{
  "color_jitter": 0.6,
  "activation": "reglu",
  "mlp_ratio": 3,
  "patch_size": [8, 8],
  "positions": "sincos",
  "grad_clip": 5.0,
  "final_lr_fraction": 0.1,
  "weight_decay": 0.4
}
Rows from block 4 of a small self-supervised image encoder, named by matrix and row number. Rows with one number belong to one neuron. Each number is 500 + 50 x the weight over its row's rms, rounded and kept within 0 to 999. All counts start at 0. Numbers have three digits each.
After each neuron's rows are labels from the 100 images, of 14848, where the neuron reaches its largest size: "strongest on" is what is common among them; "colour at peak" is the nearest of a few named colours to the mean colour under the peak. Only what is clearly more common there than usual is listed. The data: seven-segment displays showing three digits.
# gate: MLP gate (model.blocks.4.mlp.gate.weight, 576x192), inputs 0-95
# fc1: MLP up (model.blocks.4.mlp.fc1.weight, 576x192), inputs 0-95
# fc2: MLP down (model.blocks.4.mlp.fc2.weight, 192x576, transposed), outputs 0-95

gate.124:517514492547431589477484560446459474471560464468590550586512495405478561442522556533544510584499503444564514570509601535451538493479526497450580509569454443406488564546495514471528484602480420451556545415464538541502536509530439495478519492510424416376561422510570499429540485443508510456
fc1.124:510556501543461413505445497515489432570511555540505480445565502517525463485558592391496533472615572531486496416580492537427481447515489468506541495469584492469556574490488541587554439457445482506504505547507448393534534506523520420519514602466437583506536433462482448534458388496537515555
fc2.124:483433578509518540453475549524462509483516498521504550514556468380514469529455452511484579537457441625482502450474542546553597370472450534461422444441410456489408450471554460458385532505542431512502479448476562428412475464586526518487463432506500475423580487549529490394463547569490458491
strongest on: red glow
colour at peak: pink

gate.193:509484502574508427469562457501533528464445466447492461516541439580446522430571449510515478491519531522537545409504556504511558540399576476498415600522567469493443535487464477456521626443522493502532530537561497562477477581503488545469528457489532521497447496550533494445501552532472451415
fc1.193:533479527478515555529498541446505408517463502528525474446483516500515467493474598527426504564513445380575531530478559530460495485442477656531485495498455544506499488537559535451532422520575499540454580584489565565503501496525475536513459498498561540463496583444514515473563465571477413530
fc2.193:543455568396497393495542435467546465494461470468502520495446471563559531576430551488431495451476471535526468457537480533493515578456511394470499485494527537482491497569549478565498487457553474535568537517592468507550491547505408480452489504547406446520492475468392564485518572401588509589
strongest on: the digit 1; first digit: 1
colour at peak: black

gate.24:520524491458580547514419544455518494429514405471582459611467411450481486489529576557539489497460485535457498568496535544549585507452525507539448480480384527556518461494455400571361495502557450558548518526495572491465525441551460432503486521541593540534472529434464507533542544577537515571
fc1.24:523494486461567562548390572456536516422488389435556433591475444489522536424489613546528482500398525527497439542506572576456444482549507478491447477448437466508496472510503470522398465552517551506598464539511519511498504486467501530563557558494599525512493493430439443437491483606624511583
fc2.24:491444466453412511570529485556432530632588617391489498398481526591489466547573451497453478481556533533463497468521455522554513526427608500457484499504520472642517386472498528500587592461524441456470461449515518467450519524524541453569499430541476488549520421529471596510519492442459482448
strongest on: the digit 4; first digit: 4; third digit: 4
colour at peak: brown; black

gate.79:455533417512563544517512494596438512456551532459511482554451529418442499435520458391450538452597519529495550417488451464458381550429405473460498499429537610533579452485590475479536552618485532511459511510478521539455461422526546548500534527508528563511469517568533429434490425485494422537
fc1.79:487561424568570529519574466484521480465485515454515506536525537598456525551487410482471624457564505415495571474633488513473532483478462487485481505572545584591575514459564454597498585485606569432527415642496473366482517480486464488508504538529446526455483524541576532502468422456492525424
fc2.79:450441454387363566411556458506487464458380557576519455375583522511484487480515489528517506495420569536472511462453466508518444508465533520473489470467441450429346431508488495472531497560512563489520478404548513500497456601513542491522511530510541436536503490539586539470479514560455481603
strongest on: dark on pale
colour at peak: grey

gate.420:516536525538504555492453548554417563527463483535529465463443501460547487568452501498512430520534470503476435563538501445583466490477435373477447505503495518430494459620505516579542449531552494479532522433484545496477429572513439497480492495517463506391561523434482410536572512499542476467
fc1.420:538511411465463457583505547469444488507522553545475537456508528549506466471565476544497571487458588436486531418461528556485509535549431529536587448444531448570602476496493454469435478419375522506459494485510450463528560512493501460502498442457527469571523468469553567525467576519420534456
fc2.420:466472479508551489485514442541528563436496464518431481452551537476529607471493493439458471467534381492481443586557489441474518444556519404506444522589515547502442499457568504557528494524598442449481519531462520449494513513431458593483487541592483603448526528486402427514489544463563476485
strongest on: red glow
colour at peak: brown

gate.325:477491493541508444442543589494480538546507525478502399526457541503519442533484475476443565498521460546486619451461495514507479500495557567461440502583454511500396400405499488523500465574496542489507483531623545439430453495465568536432543531515449410509503416544435566444477434496543553501
fc1.325:558481542522394476529553526455516643507539489471524489399393540557472559546493464503484508443609534450504595479482443587496493483494432525518463542464441471494427435482514451443591445508415534515575356503470451464442532443509484537457550500552431454574437525499465525466498524553523557532
fc2.325:486511560500458513553482499520452536508504524484517382533445565559532515485527528555462468496507441484525443545584511468478492518519503352523528472501513576509415488470507480468496455419457455393534510494500494529460496399466502523483472558459573566436500457543479527534538478485557376524
strongest on: dark on pale
colour at peak: grey

gate.53:463569582424523485512514505518478530365566545467451514535536576464540575458537526461430490510523474547493506539576528381517587476531520533457434564554500502533520468436514480479455539509577603511527569405567444522424529510465459534515493422502468499478562469443476548433574474518428452508
fc1.53:500483501515587492484478572541494509479491549409445506469496548532467461515530505464411467461526444510484522542561501433488626471500595438539471512541467514528468519481510554499537475461580549493526616511580405515439505416499509600463533485429460557497531489585502542427538510503469494405
fc2.53:514512475432467483503603463535522566455548571570528443467448499457529584488522522509506482513447541465455516555493424554449476521521507484499515431515560471530454474517437491565485543485500433473537363452505583458582540528472579456531580469503509468432378430514498496540475526451394598581
strongest on: the digit 7; first digit: 7; white glow
colour at peak: black

gate.321:478498554502564545429480529510430400492446555546514524532392458602436440526464589543474506515531492464582509512482522511569542511527563451430511512520482518456479419511530506468395538547627539606554508527555480581545475489482539567465519458483481455488457534490538519526567575409482512413
fc1.321:488560435572517483466502560501453422546496465459507540445556462474480430498428507492440517580577544434527431599537563519572577450483463614499591550445539518461495484548487472530453499562570581473488455438560559591443508518442491515546450456445548451431464527430329503532560500511488550521
fc2.321:432399492446562464585537492546502563459549546525544413522384540514528641529468525506473497466295490562505523467451508481532558558504537444531501494517542446418466549448417509507471512476515503493480393476484519562467452514540406564504534463536394520507603491525518549578514464466504440471
strongest on: red glow
colour at peak: grey

gate.95:472488491427467486530494520558466479516558517486502536555341515472438553567448556432465490465536482453501486450519520601586479486319476475495459477454519512589457548411502477458568563471576486622507486472445521539468470479563499572489418577507535519561592508471542477516473555546485441470
fc1.95:521517506391477538481509484500571490463450481484477491523528588491586449571555473504538487415492393427486436555497436440571484380500574529545529510501449551519541453449504485525543551564471549382506420599452523489460538480483482466572507479455487481528479516481490573553480430411493665495
fc2.95:502479626508499505500490524538498377452468529498495462498543448494478527533454495550508553547527496497610378536426447460452456578501531494490521470534499596496449475502421589515433475460497568508536573502418503487592589480439553523511493534498432533475517530472492460496480450570525489487
strongest on: the digit 4; second digit: 4; first digit: 4
colour at peak: green

gate.493:520514523460549493539455530522510441467497532449538524518428452521440524492395492508447508417575540482510490511497512549515532511474538486555525560471493585492439546393613508443557491519549452455514561491549485592473563613402557475500549516458458559591475442494404460495456501542544591525
fc1.493:494502470478453465462532552555452517553452511461451504518488582513497611495405454450467441501558501486518443452454510575557528479470475497491491489482546537501414511568486534485564493508476502457484419550504497465441453610447428508460486454486414413518586425488410468463551444548594487633
fc2.493:557542504482485486522423475388510460608506489539492596504511512496488464522579580545565541515481458559492537515592438450438411567426557439469555468502479497445532494631456538571505465521439454486453538543513558517462539476543502494518519425525607559382503478392520479495523482468430454447
strongest on: red glow
colour at peak: black

gate.17:438496545450508471502486506484445485458504442574501620521447488483413580496439537523490428484481430567510512576507430473509509449586474481511528433506491475641549505549456421482495511413631446504568508517422557452492402522515391547490578501473513480507458527446500421452561542478529481528
fc1.17:597597497515565507515505511477476523479486480467529558449430468509531428452567530479503495517567468506539464492623463552505428471558475500571519524477456399466538470435457448460488425444479408481467493539531520486540574449375530639526502421561470440509595500494515409498586470458441490458
fc2.17:461507497480496491510518540463546552456501472451466476512434561470507450496524450496502541444497472542432567524395602514562560421406466465557442511512493503507520515501518558421593534506514482378554551489491577529476466588565539445441572545514516505473524471530504552469421513588555484427
strongest on: the digit 1; second digit: 1; third digit: 1
colour at peak: green

gate.299:508471509530502429488495595553524556470427480427523469365581560488516528535509511521557463511511574588481483514426569449550494565460454535458530512481521474472458534481485511510384505507477507497554409634535527516583413520558575572537507566526472544596540391438441484455584470456545467502
fc1.299:440474472464390546406484561449531497502471579484537552455500532514396500510515482517522522483502466536581452509509533486507455492480430459552552530456515537503557471547500565386561548475457577505456418492565529454368486359520529490581534449488490414452490508542433591469503532578434455506
fc2.299:408531443489497566534433578547448447443561399501407571511501495569508481527488479536525380467441582473473517582487419508485586457465441486513556556470543450465474492503467478510505620535520488560515455525421613498537508497444485517423513494535548502467497521439642484504479456530492450417
strongest on: dark on pale
colour at peak: grey

gate.52:488449476508545418583479490420465481514532459467606441579481510499431508466575566532435486464492517487484549499569439491493490470454525574466484472471523543583503437448449543493526539469546530519535558506486628525528524482379557433512560496523549621488544510532430501568541528468520489568
fc1.52:479455575513524447561488499514468472520530509494534442591443498502390486490513550553398492464514528565460472515469495476476572430568534537426462409489508522537559381473475526486476540424463595549490540526470596598577601459465543508510532541507550599471471480575436522456490473534530497520
fc2.52:494484505523492546519561533463493492525483482404465560546547495547506469440498510539492494408468554549535533555538487506528500561566526470534548461509456475569510493511449518494493575480523462355541454545506487444379453504488554494525493479475491423544477370430541416533498491431490455498
strongest on: the digit 4; first digit: 4
colour at peak: black

gate.425:485473505564482469463465500434611548486480509521485583503501507506532559462385501574510521418547426532512456431564494467428490501448445502506487595534434478575438456489464499476552582501572486474531529557393473423427573455431454565416460577544454439496595499468482478435466563522471503470
fc1.425:490421437507537463402494410549567466542433376512514532574457531427420534479559537429482439436523523464529427475514560433483524604522506441593524521510524484566466486502492496548529559506494452419465528473365500551450548525483510529450530466561450454540512590547451479561520499501407468578
fc2.425:419548462484471538509499429484450569409467586493515469469464501622480502454502458579428576510481432443487563528413511519461528436498490476451502501503490506465452568404435488477460489366473495468528429563528454516494479453486496555564512479534529598507556495463517464495488512442566476518
strongest on: red glow
colour at peak: brown

gate.478:497517465487397442524368498519483481488611412501468562590474420461448497440459473444462579562530516469443527478533430573495538500466495488524422405535480445536565557489503489500505523396634472452483520466508535598524574522499452514446502515466574503577565551428474445581529448465576485450
fc1.478:460475504500452453424488556525377510451533496543452533606514559477540506416489454493577474610466518455514490443514488513576531575557534557515521518581494433504447569537477542501612524449590487476328496423565488502452514495518547515489475474481478462531550485439483420520562532445513572517
fc2.478:449499435405496460479499553436506558517521447528492410418538585546489481503583489541579535483463546576528585381512500511484428438430528456525410535461504510579516592506513396474470396534509488573510528543554488551543533456527492585515548444437556486505581517532510479556509501587568415536
strongest on: the digit 1; second digit: 1; third digit: 1
colour at peak: brown

gate.200:465473555509464547441557490553622377464475507504407484499488480466462479543492411469497502509524468527530506482493614385554484419433520523567535566543388559522536535511533429475530484542539458392458518500486570439465491568536490531545485423480439496504526468502555537560541383578555507428
fc1.200:517549488510484434484554548452507448533469525482380438514442521541472523533550475409484514541509525521547581380471541551534490486543560538439568437458439485525443508504508412500502487460458487592535441431436518667508485435489473485560477454511482498479533506513459428456533449432493525513
fc2.200:465539529529450495419533519557454505493584427523458486425499458494454562506446470425498537488425493610521535519530569493482443506433488462508488586530489546443515536515543453516464470487522565469414551459523454481508467501505530590459558517442459492578518516475566563594437509546568551476
strongest on: dark on pale
colour at peak: grey

gate.487:543545529551518462398477498524526480560442492476490475403472409515400447593494507451446505492480561518514459528556482460489478414478539523495554479516411494484532484562479462499433536480498546428649504377507566505506466456473576509496606485576540478522569425573485486521510455459437465494
fc1.487:420522348439422418479533545475481570511473554518504499544578598520449501419493481557580468505557600559541512468538480437562537516441471548566511630583474541516494545490434487611505440483446547533505432539577466560463546591572401488545435476438475444513498590402485528509511514488473454535
fc2.487:460445510550505516371528516460535475620466534529505523419536423558479537494446405500546521525500542482485421497520509476482505585523452428557526577475567469496476579456499475418492531465526510469492571414404540479412362430509516385513471461522477571556581407454539463505530509524554492525
strongest on: first digit: 4
colour at peak: green

gate.367:551562503484445529490465459502528562514524557564553509478424477517508456502455576517488518528461505465468519493469583463499506448521467450354452449506502434482460520467462479432471507505514486494400503598507502473565487562532498489477507412546440500460523543485545462509499493435453501486
fc1.367:507507478487547463516522520607601547424466510569458581534490515424580441586547489446516462456501526540535506461425567371546482524498580469528518543534526480589540481485423544535500484420496516465559488578465537491489542511498567405546581497551444501514509520528569388531493565512495576489
fc2.367:501515475450521506491444499435435447550510541479433499443518465572495433559417425525440449481550500486438538486479497513428485514560488556563477454466552532491468566492539493527516515486526477444400484528487446512507478491569405511546454531383493461495452598401429558439602447453472522453
strongest on: glare; second digit: 4
colour at peak: green

gate.492:489515536497519460567477555500506501553466552486422506395517553476520450457538531516609516494526464523510604548603442487471459602421420557549459602557539477470496566535482504498562496494492510462515484479574521451563448473534517540536522494601554516514361477535542445523566504390476444568
fc1.492:535470558591580511518513460551518456463550565573579432504490419554424424459490552527491546474393486518455503515515344494503508531479542589467436556553502454511520552535427440601577438423442468462509535390430476447503489542526483457409504558518522489454469575489386561541580508519468518464
fc2.492:542466496495515445490494470537543531492526486512469512557472497599521526453472436579520482557573654503461451548516499471534402454514522467421510529406549498412595490457463532512450519509532473469426625365536476536563443474462508416509492465505469584513566601439533495441524578529605519565
strongest on: dark on pale
colour at peak: grey

gate.31:499467513595516469622517561527475532579508581396510501515425453431538451435562527526404503545378493470476426571501515532551527455529530484612570446519480437451431435506424445487554550478537424438417448575461478443421466498527503555538513433515518483530530468467537469398559466433460520481
fc1.31:510529504492505543430511499453568507444525467489506525486406463505590437518516532408515576592481481417477500489474506470550465512432422452539524571497509517468475576436503437498518499540473457523447461427547475474491520450616436630435602517521432471478595471492549517539464523466553457491
fc2.31:439488581443512528508462533499411470557476508516542501509593507487466455557481527524483420456526461526424497565476454505428487552583565480532477511507529555493525490486407611428438553453509597504517487476502563501500536569512563482586562476518548498481457574562515503439605450479506534470
strongest on: the digit 7; the digit 1; second digit: 7; second digit: 1
colour at peak: black

gate.138:524487624523609514517512515416542523422498449471500488489402411503510495466605546485467468491543609530498543527539464569527474546493482498501569488414512570441366434428508444495512556420581497535512523505426458478511531516510523511591496514468608556473524503509453493559556532538556513499
fc1.138:522494507438481507514441541503502582485392497641571555522534539492506578555477494587539530535537441500465480496491502492391513437566549529505462420454535503563510526500527482498519482485516402481474443474485585471488486521466461423492529458490539506536475468441527457465468460394436476565
fc2.138:566626422411423439364478491508446550444524553451450477552497491416553451456487462569515481508490511534477481553446552474497502613527598513462466564485522507479492520417410470529500516448448590510482421473503415512509478456472522499513388517569546526539547470504499506494582519547491532496
strongest on: the digit 1; first digit: 1; first digit: 7
colour at peak: black

gate.161:458494489578504531546576515495354482489569452470555358478506473547459451518520530445486501515491548372403505485425546549481514593466500469423450443540476487481461618488529523498535536519502570477454560555495527574518502509508551434462420460495485442436464498588517518531424495514588492454
fc1.161:508441534471557460486417468509472521541493452506551500519628481514579585560455456576540479492521406561506458402428527471492524440479504547555464521433518513449488381515486561479418470487545478551525481424525485486470506492503562593477520457491441460456476468484675602438478448479516502490
fc2.161:540543424512522550437500491541513463383443563511456438432438517486540457453482461432556421491455445435572492558540545524462515559417515434502560560531497524441556510533550475498541472500489514570482529498480549538542448514509399486508523511538489504534449500518468560585504551551510543504
strongest on: the digit 1; second digit: 1
colour at peak: black

gate.427:594433508419461556533498555524518486593554453455524608382414506543492557507550504550507456465501544480464457430484526551553453530497530529515464487497450449514475458474500458482435568497518547547517567362458485530470580372515514573539497517577516533481405613493473492481562606469456410479
fc1.427:483493547527461502470493560540491450507429560360460500423417507583541524526547488561469535431440520548479553437427511463550606571519457498460467503438486499473539479617506532420566500459512488481498557451579442439506544468534418423458445490539478489391528551587547465468519502557445445412
fc2.427:432570471476568551511411529526538551541482398604498568508535631359451540543476473489525589460494405436477548542441512507425511415477550477441454428507428487577488502541531490466474484428455516531530479571437539597512473522460506445510484516436553406527537474512469502581480494417600501473
strongest on: the digit 3; first digit: 3
colour at peak: green

gate.407:414447476599455624526585507516552514469553506488547438522538509544650480498468545520479534424468493477542528553423467484484452549489425576563510515433502490518462524570458464495456496571451559505396470381501479504490394474553580526432574579489496603529445481435532497466470463525559510486
fc1.407:571500467480550452481494493442412462541373537546530465541452573491462516518443506473482454564419501484479479519546499530533550477450570482406466483516555508460492440372543528491463580542462442548536580530540461547477581526433512429457552482466584415513588515461423528491498590435512441460
fc2.407:481483511578468525507532509465467521520460560495454541476481510526462457502491421502475444497606515437476515568572514447461424500568553500434639533431476458370486506537504497467445492513478527551458483542542560425520441563551437570483444451576497560459636489433490475596535550539592558496
strongest on: dark on pale
colour at peak: grey

gate.252:545531469514502476469534541528483478502490491602562522521510526564541539500487553519538534549403574478512467565433503479513473460597518519431543471602500465421452505458462443509478487518467448452485499542516517452525400454480529439526587558559551438453504444526617521432455567470432455561
fc1.252:501482497448477480517442492558491515497506472450454533569525493512477387480434431442465445464566464516507553475583490524465597432389468493564527504433502531539589518498575545508503562536519546592525467485491485507509563498506479500526337389490530583576501497513380498544497407496496516486
fc2.252:588513531522612560542613514482451438543477476607643455461477533551586500512547498487598560478467491530521472424440455478525446518576466467441420476496394453448494478563419384535516438519460383442470525549467464514492490533521554533546483498547533485397473514430505608446498617513533457525
strongest on: white glow
colour at peak: grey

gate.371:565470527526453460617526558520488543475482517442527526571569488479495439520565478473423591529404420437462505524528554550510538452417523543510423473503431459549462472443471506505540567511434384489517506525541496551454461596525564546514566440468545518626485500526573522532435507503429404553
fc1.371:578501490486459517469535506531497530568431536393498626496419509430538470522580381447559505623504426535480434528502581518550530481544508478591598504482462424531440491506424509452535488515502466469475435502452444444426543480495444543508498492568450521528558445463551430586513493507457465473
fc2.371:535513612445468502431517548501508464451500586590450491544486462503438501554421463499482491517612474408530538490502475539441561508543549510493490563537529567464504574545538511552471489436487571594459502439515522548587508474443473455494479414514440456544427394539468528487503512540477564491
strongest on: the digit 1; second digit: 1; third digit: 1
colour at peak: black

gate.150:524510434511525503622486535494514540481602373425495350526461518455552495479473541442411458459513566505510568471488508451468467540457519419488447558432548515535606457471531427525413538515452547538526489537631509553606490538496448453521571523380554492538452566490490531501518430511491515505
fc1.150:540469518545455606436491468467469460437424520479474504424574502586557510515474527436559529513519457470502450492427488525467483377465379510618537492455618489454432519534501515523551424536592464558558480552365486432500465472528534540455530451569508531488499490531534460415478493503487570367
fc2.150:514484528432469470498511533533494577493528513563433464500447485446539531507482457531494429547532596471574544517418545523502481522436514446415609456529476469495477527493515546598416542451545383575498516486594512494569490526509434536502486525412405540478482541512517521557608505504520435578
strongest on: white glow
colour at peak: black

gate.141:420385559490501469437467425548530410406470446490496496494537478531501504503450528555444467503486468566481515464522503571509523496517571397490549568514531520555547538496447482501547567442488468496457525617558579469518477527591432504571421513459511501399433558571537486460490467575470441470
fc1.141:441422585522461479485497504540528449418389477477534476465498441512496453409446458587469474452437435486534498481553492573559560537488478469515600605492579499563568542529448508472540542473485508494429535619567533519540462511502504506627473514493501492454460531558496427462591419575430471390
fc2.141:409394470451450564564549498560490556562572508518468515526474509537480537471490565456526500488440471568547521515464423539450536619481508479463509552527448505397506448443507518489565498398564464464471492460535457470513484506417535491396584544522470569472524481549472443537602498494574457567
strongest on: white glow
colour at peak: grey

gate.45:551473543441448504458492550555438552493558516562447551565421576509430489408473442513556543582477533388537432465561523558487505516418527481453428524491509409540506537451513445518508503540524512511564610404468500542426423536504444510476565507551440491517454504471449497499514525456483454563
fc1.45:521514414568557467516424483448492498511376552429544437472548545477547633534448423435450575503446544524560462553462462570461547466536496567534578437521597599457499512460504536447486539436514513483485410591563533448530467466493456513576520441486524416578514530507555471523461531510585445470
fc2.45:424453516499426502463531571512459569638520489547516563384548465534499470552524420442485450499488397488522563526584392497420488490435511442486374449512490489559436416463490472467486571508488488549438574490580517514541478472464532479522514576485519478520457610532507526442479432486501557560
strongest on: the digit 1; third digit: 1; third digit: 7
colour at peak: brown

gate.415:490487468507465495476467435551457482517534564538564529433467391513472547570442512567427441525475493471480539550560598343539463417466504449446454507511464540569613574577481593439577454473612602539492506442535495491495423498532533513479460499462551501468476442482549504460526536451502438630
fc1.415:555450533494458635438523456613532526441548492526460492510634516430491438465521585431555534464517481483544441500479514505515422467547463392545476460474561497467460447506530570524373498581514484518499488479457574500534560522515527445514532423509572563477476551533511501490546386528489525467
fc2.415:567448545499620520480391541519523478524528541512520546455561568481605522588503402556506490493527441488513544502544508652487555515572528544473518545447443482515467463468490498426497527473515570455484497515426494434413514529458471479548436498651432453496464382468482539552529573466521406488
strongest on: red glow; second digit: 0
colour at peak: red

gate.517:509508508522488419528424560517534478426519485505581510569553459391562456529536497589537453463489584477502545551406447477525390563437512474479458525472559501500486439558505427517437447556480594462586474406474515444403506569508488530454451457431512483508485528448515506581531387549513456511
fc1.517:530442496445468472482471499467498458482480469430475487433385627454611520435459477443482466342494476462511518577488401459492472598506515555569454534550560510476428503460369507484489451400469540460536518446500551480656589463383507539485485523545497498570524576480596466476478565481386571499
fc2.517:510486465620563511465483539585452526534405563511462566579613499484469440535486518512517494524425536408583518404565477504542587569495531441543466436458413591401501497507517542460522442497500515501554476515447492572466510561472534517524457494436532606456580528486346520480438457540608492455
strongest on: the digit 7; the digit 1; third digit: 7; second digit: 7
colour at peak: black

gate.192:449447452473537489505456523424513564475490565505425540529533402521448608524478395418483431538590522567522558494500519485552456388557482483472430558457532591573525536511459449525496565510584524575415534375509552517505475500514526430568523485510425517536490445538466492507555480504544371456
fc1.192:389409501526500561544428485552439443563520543436517549506485365435551522442541501425466583501426553494476477494541395494495430474475528410460484518535395521557468462477562394469498559437481494476451493490523509499538446504535504433530567467601596471468525517584556534444517502488487450487
fc2.192:608523506526529578475476470532490405436569480427473490456485515519558593571503446524467464350513493493438426488424542565517519495571507530479466482477469610506565578571514539482557548500575501521483529508478541565522541484511557548476420449528466490461427493477447566410503514533559483514
strongest on: the digit 4; second digit: 4
colour at peak: green

gate.250:451479433493560560550512481469488498583547466461456561601488450434511468515550537531485479637404480550447494549429547476553506511517488570589494453428464462442471428569436503505503530503448494462487445570495540469489487583480566449491462483507562472452528441454559483458455504492526420470
fc1.250:484509477472449448437460515456502531550461589534458448525529519459489587520424509478568490393492530426546519448585541423543490504532474548401413607561549509486478547523516497523429483536512412478509570476524533531572581460520448527475579513587459527494372506542445561524506504494495524578
fc2.250:548475535581506570496489418488509437485436465471480477501560516476583474484518519453486493447484618542452450567520557505473430576520454461637531500414461552415525475467445546458488520511570484453549502509489433543530458607527594528522463484457571484452535487500554376407538432443609528443
strongest on: the digit 4; third digit: 4; second digit: 4
colour at peak: black

gate.530:539394409477515454440455505490507540549465504540535690508442555451475515430443524537499571432545473473525449518519546521436484479456506475498500495542536414503533529524383403557487446425509495440506576599535564504487563537560554468568575488568502534477489541479529439574567556412445470472
fc1.530:462514542455514478456513462408529584527463590476476609446445525441496432492410597588538503547571487542574477615593465618491505491513500410419458523461534470524515532442485434534463492528482443486457459584466530539547492536584510484506588504544567519478486449434510503540495552502493473387
fc2.530:509399375460488491529444448494525417467530562540484419536503446458559484558511512406538544481515432526380486454502501495559398540478532532483438541461478535533418528469528528539568479567454533527535529447477420408523545454448550427383519490466476549531525439492509483490523517447439574515
strongest on: red glow
colour at peak: brown

gate.460:467532431421529601550507504500520508500383511488572417476498462476407494496518544454374429427463486469414435470529535482533451452459545500443481521423460548564539561512456574505395551528515475442474531524503505472539515510571563483561453434546482519430482572385466588490476475494599409528
fc1.460:539582451571537364509560490515502514592426524444488513493522532543559481570574500499493611554561498583559585448437511490466503553460454491456550460519503484445456506532544489521541460517485528594583430465563493456505523500476495494574492421499517417568492579569437422533492507502422588466
fc2.460:453487531508416480544499551410474540510489539497451459525456492525401572442383537510436571485475525602465550526619463591558410562500494444548448490470584536536461506488513533507498521527609484441486494560490527563376381480478573589400571582511484525494506457498527518488408443511508556533
strongest on: dark on pale
colour at peak: grey

gate.422:490489397431472460510502441551517453519517594490534488519512537407521549612552491585520493509564427473421530476604464451538563599525533467563489531489467431423523673445458516444562505415501518504478538500489503441512467554545358505451552534419422524478512527331440581504533514455546527443
fc1.422:533491508532568460592460485479586471445561338518484463538506509643573569497499520526512463497499442408580549512444513480574510498513526384534513440509427564473536507509470501454390518454491500521584507490594470391506469584489561510416591481579471522456535558537522530433534441410474478516
fc2.422:603436551448414561436462595478420522574444486581522553449504440398432475507535511448443560501439538626479503541503420531472496491539534565451468505495500568468587475552522433480510445505487408486394440474500490597515475430515457508515510489532502496540540447537543458545478584567498479569
strongest on: glare; dark on pale
colour at peak: pink